config.toml
arch = "vit"
model = "segmentation model"
dataset = "rendered made-up planets"
train_examples = 195000
image_size = 48
crop_scale_min = 1
horizontal_flip = true
num_classes = 4
output_stride = 4
norm = "rmsnorm"
norm_position = "pre"
activation = "silu"
head_dim = 64
fused_qkv = true
bias = "none"
qk_norm = false
parallel_block = false
moe = "top_k"
num_experts = 16
moe_every = 1
expert_mlp_ratio = 1
experts_per_token = 2
shared_expert = false
patch_size = [4, 4]
conv_stem = false
layers = 6
width = 256
positions = "learned"
residual_init = "scaled_by_depth"
optimizer = "soap"
beta2 = 0.999
lr = 0.0021
beta1 = 0.9
shampoo_beta = 0.999
eps = 1e-08
precondition_frequency = 32
max_precond_dim = 1536
one_sided = true
adamw_lr_other_params = 0.0014
ema_decay = 0.99
steps = 8800
batch_size = 512
epochs = 23.1
lr_schedule = "cosine"
final_lr_fraction = 0
warmup_steps = 170
weight_decay = 0.1
adamw_weight_decay_other_params = 0.01
Rows from block 3, named by matrix and row number. Rows with one number belong to one attention dimension. Each number is 128 + 32 x the weight over its row's rms, rounded and kept within 0 to 255. All counts start at 0.
# v: attention query, key and value (stacked) (model.blocks.3.attn.qkv.weight, 768x256, the v third), inputs 128-255
# proj: attention output (model.blocks.3.attn.proj.weight, 256x256, transposed), outputs 128-255
v.133 [142 122 131 173 133 123 116 128 153 155 136  98 118 161 134 172  98 125  91 108  93 118 126 135 177 111  56  94 113 144 156 141 132 117 134 116  80 133 105 132 125 168 146 109  76  91 170 100 109 156  93  93 140 147  97  86 159 139 156 154 181 170  74 110 121 146 123 114 109 147 102 134  78  83 177 115 132 109 142 126 146  83 131 140 132 160 125 127 155 134 157 162 113 147 135 129 133  87  91 121  75 131  58  78 107 128 180 126 101 120 142 175 109 181 165 132 143 117 107  93 168 203 120 135  78 102 130  56]
v.134 [100 111  97  76 152 123 113 131 154 160  89 138 132 116 149 122 152 123 120 123 134 181  81 206 131 111 112  88 124  98 107 123 139 179 114  80 185  64 171 138 199  91 146 125 123  98  86 115 117 155 155 150 135 152 128 139 151  78  97 158 137  63 141 132  85  94 164 102 118 112 114 156 186 131 103 142  99  89 140 132 100 180 119  88 169  97 110 118 157 152 118  90  92 113  84 165 163 165  90 184 121 130 168 124 173 141 117 129 174 108 134 157 111 104 123 119 147 178 141 172 143  96 152  91 157 162 171 169]
v.135 [ 73 132 118 187  80 151 147  77 108  88 115  82  78 154 101 111 107 126  72 163 161 101 146  88 131 110 137 157 191 102 140  91 132 101 159 174  93 183 201 125  85  81 126 162  79  78 120 112  94 112 137 105 172 185 143 115 102  88 157 159 162 114 143 168 116 125 103  64 119  65 140 104 103 100 134  93 120  61  92 109 124 111 169 157 166  58  54  92 160 116 126 203 135 169 120 136 136 158  81 178  92 112 103 100 115 148 110 117 127 190  89 108 138 113 114 108 115 101 125 111 129 111 144 107 144 135 140  99]
v.136 [114 118 121 164 157 165 121 158  67  95 125 123 138 150  72 162 116 192  79 194 158  90 149 164 127 155 175  86  99 137 132 148 103 139 129 139 104 116 144 132 107  79 117 129 124 104  94 118 108 139  97 130 181 113 137 117 131 139  98 106 158 135  99 178  70 118 140  63 122 130 141  72 127  98 164 101  79  79 151 136 102  79 160 156 189  81 191 102 130 164 134 121 165 138  69 146 142 186 128 109 180 129 152  65 119 124 138 138 112 150 110 138 113 109  90 108 114 163 169 147 127 126 148 170 107 170 120 174]
v.137 [127 142 116 117 127 189 117  90 153  83 124 122 151 102 135 133 124 120 115 142 166 205 141  34 196 106 126 142 142 141 100 131 119 137 115  84 166 100 138 113 123 116 177 103 178  86 159 158 109 116 147 127 119 117 147 185 159  80 126 146 122  74 151 124 105 117  90 115 165 162 132  99 139  88  90 126  86 150 167 152 163 128  91 101 153  81 106 165  81 135  52  92 149 114  98 127 149 154 164 145 129 169 178 138 136 112 121 105 103 145  76 131 129 179  97 186  89 162  83 169 127  74 124 120 147 148 169  98]
proj.133 [189  84 127 155 143 125 152 108 184 141 187 144 106 158 125 144 168 132 160  97 129 124  87  96 195  91 131 117 126 112 133  65 125 146 129 143 111  78 125 114  88  85 106 129 102 120  79 114 100 140 128 198  78  79 119 146 104 134 181 143  92 136 185 115 181 144 172 124  95  70  93 152  83 130 160 160  83 199 112  94 132 191 131 174 114 109 124  98 114 140 145 201 190  65 117 119 115 150 158 157 109 137 119 137 128 107 177 180  82 175 122 107 113 124 202 131 137 132 122 133 154 127 127 144 165 143 153 116]
proj.134 [147 184 139 105 123 151 105 178 113 103 107 135 112  94 149  85 127 114 110 132 143 123 149 142  98 168 133 245 140 117 113 167 177 135 109 109 135 191 155 123  69 151 180 163 165  84 140 142 150 104 148 157 105 143 110 141 127 114  74 127 169 161  62 109  84 133  95 135 135 193 169 143 173 136 117  97 134  81 193 155 110  75 119 112 158 139 133 115 100 109 112  83  98 147 133 127 163  97 114 122 203 126 108 117 157 121  80 141 128  86 146 137 117 144 120 144 118 159 105 174  75 128 151 146  98  98  60 158]
proj.135 [167  95 157 139 142 163 135 197 142 125 136 105 122 110 160 103 169 127 134 128 102 120 172 136 103 129 113 187 118 131 107 179 159 118 103  60 111 127 124 164  76 141  83  74 124 111  96  96 143 125 141 195  89  87 135 146 126 124 111 141 134 124  70  84 107 162 133  86 140 138 147 203 115 125 128 119 132 181 133 135 122 131  91 107 175 144  52 150 100 191  93 159 144 135 123 134 169 145 132 109  87 138 139 114 164  89  94 154 158  34 159 168  93 120  81  96 133 138  79 140 151 110 136 133  89 153  59 136]
proj.136 [109 185 175  96 104 126  90 189 104 100  87 131 132 100 116 107 105 109 106 118 177 115 166 160  90 160 125 191 118  97 155 162 137 105 148 101 143 152 140 134 168 143 135 100 106  92 173 107 147 121 111 124  96 186 152 158 102 143  52 100 137 153  89 138  93 158  90 122 123 141 141 176 142 109  99  71 123 123 140 136 113 129 133  94 148 153 101 148  77 207  97  97 114 146 134  91 193 137 126 140 154 117 131  89 118  90  76 129 138  49 167 169 138 129  84 140 152 138  90 119 184 153 133 159 107  90  60 114]
proj.137 [ 95 159 143 136 144 113 132 121 110 152 106 155 140 147 157 136  79 104 115 125 141 172 138 175  72 149 134 150  96 128 178 160 151 140 136  98 131 183 159 118 162 144 196 107 160  75 150 128 118  67 131 109 141 197 152 116 113 100  83 136 148 118  90 162  93 154 147 136 109 150 180 121 219 130 131 105 133  61 171 166 130 128 112  96 139 134 153 122 118  96 124 101  57 157 103 144 185  87 106 138 166 144 133 148 147 134  84 133 184  92 158 131 123 155 104 118 124 154 108 123  96 159 154 120  83 133 114 138]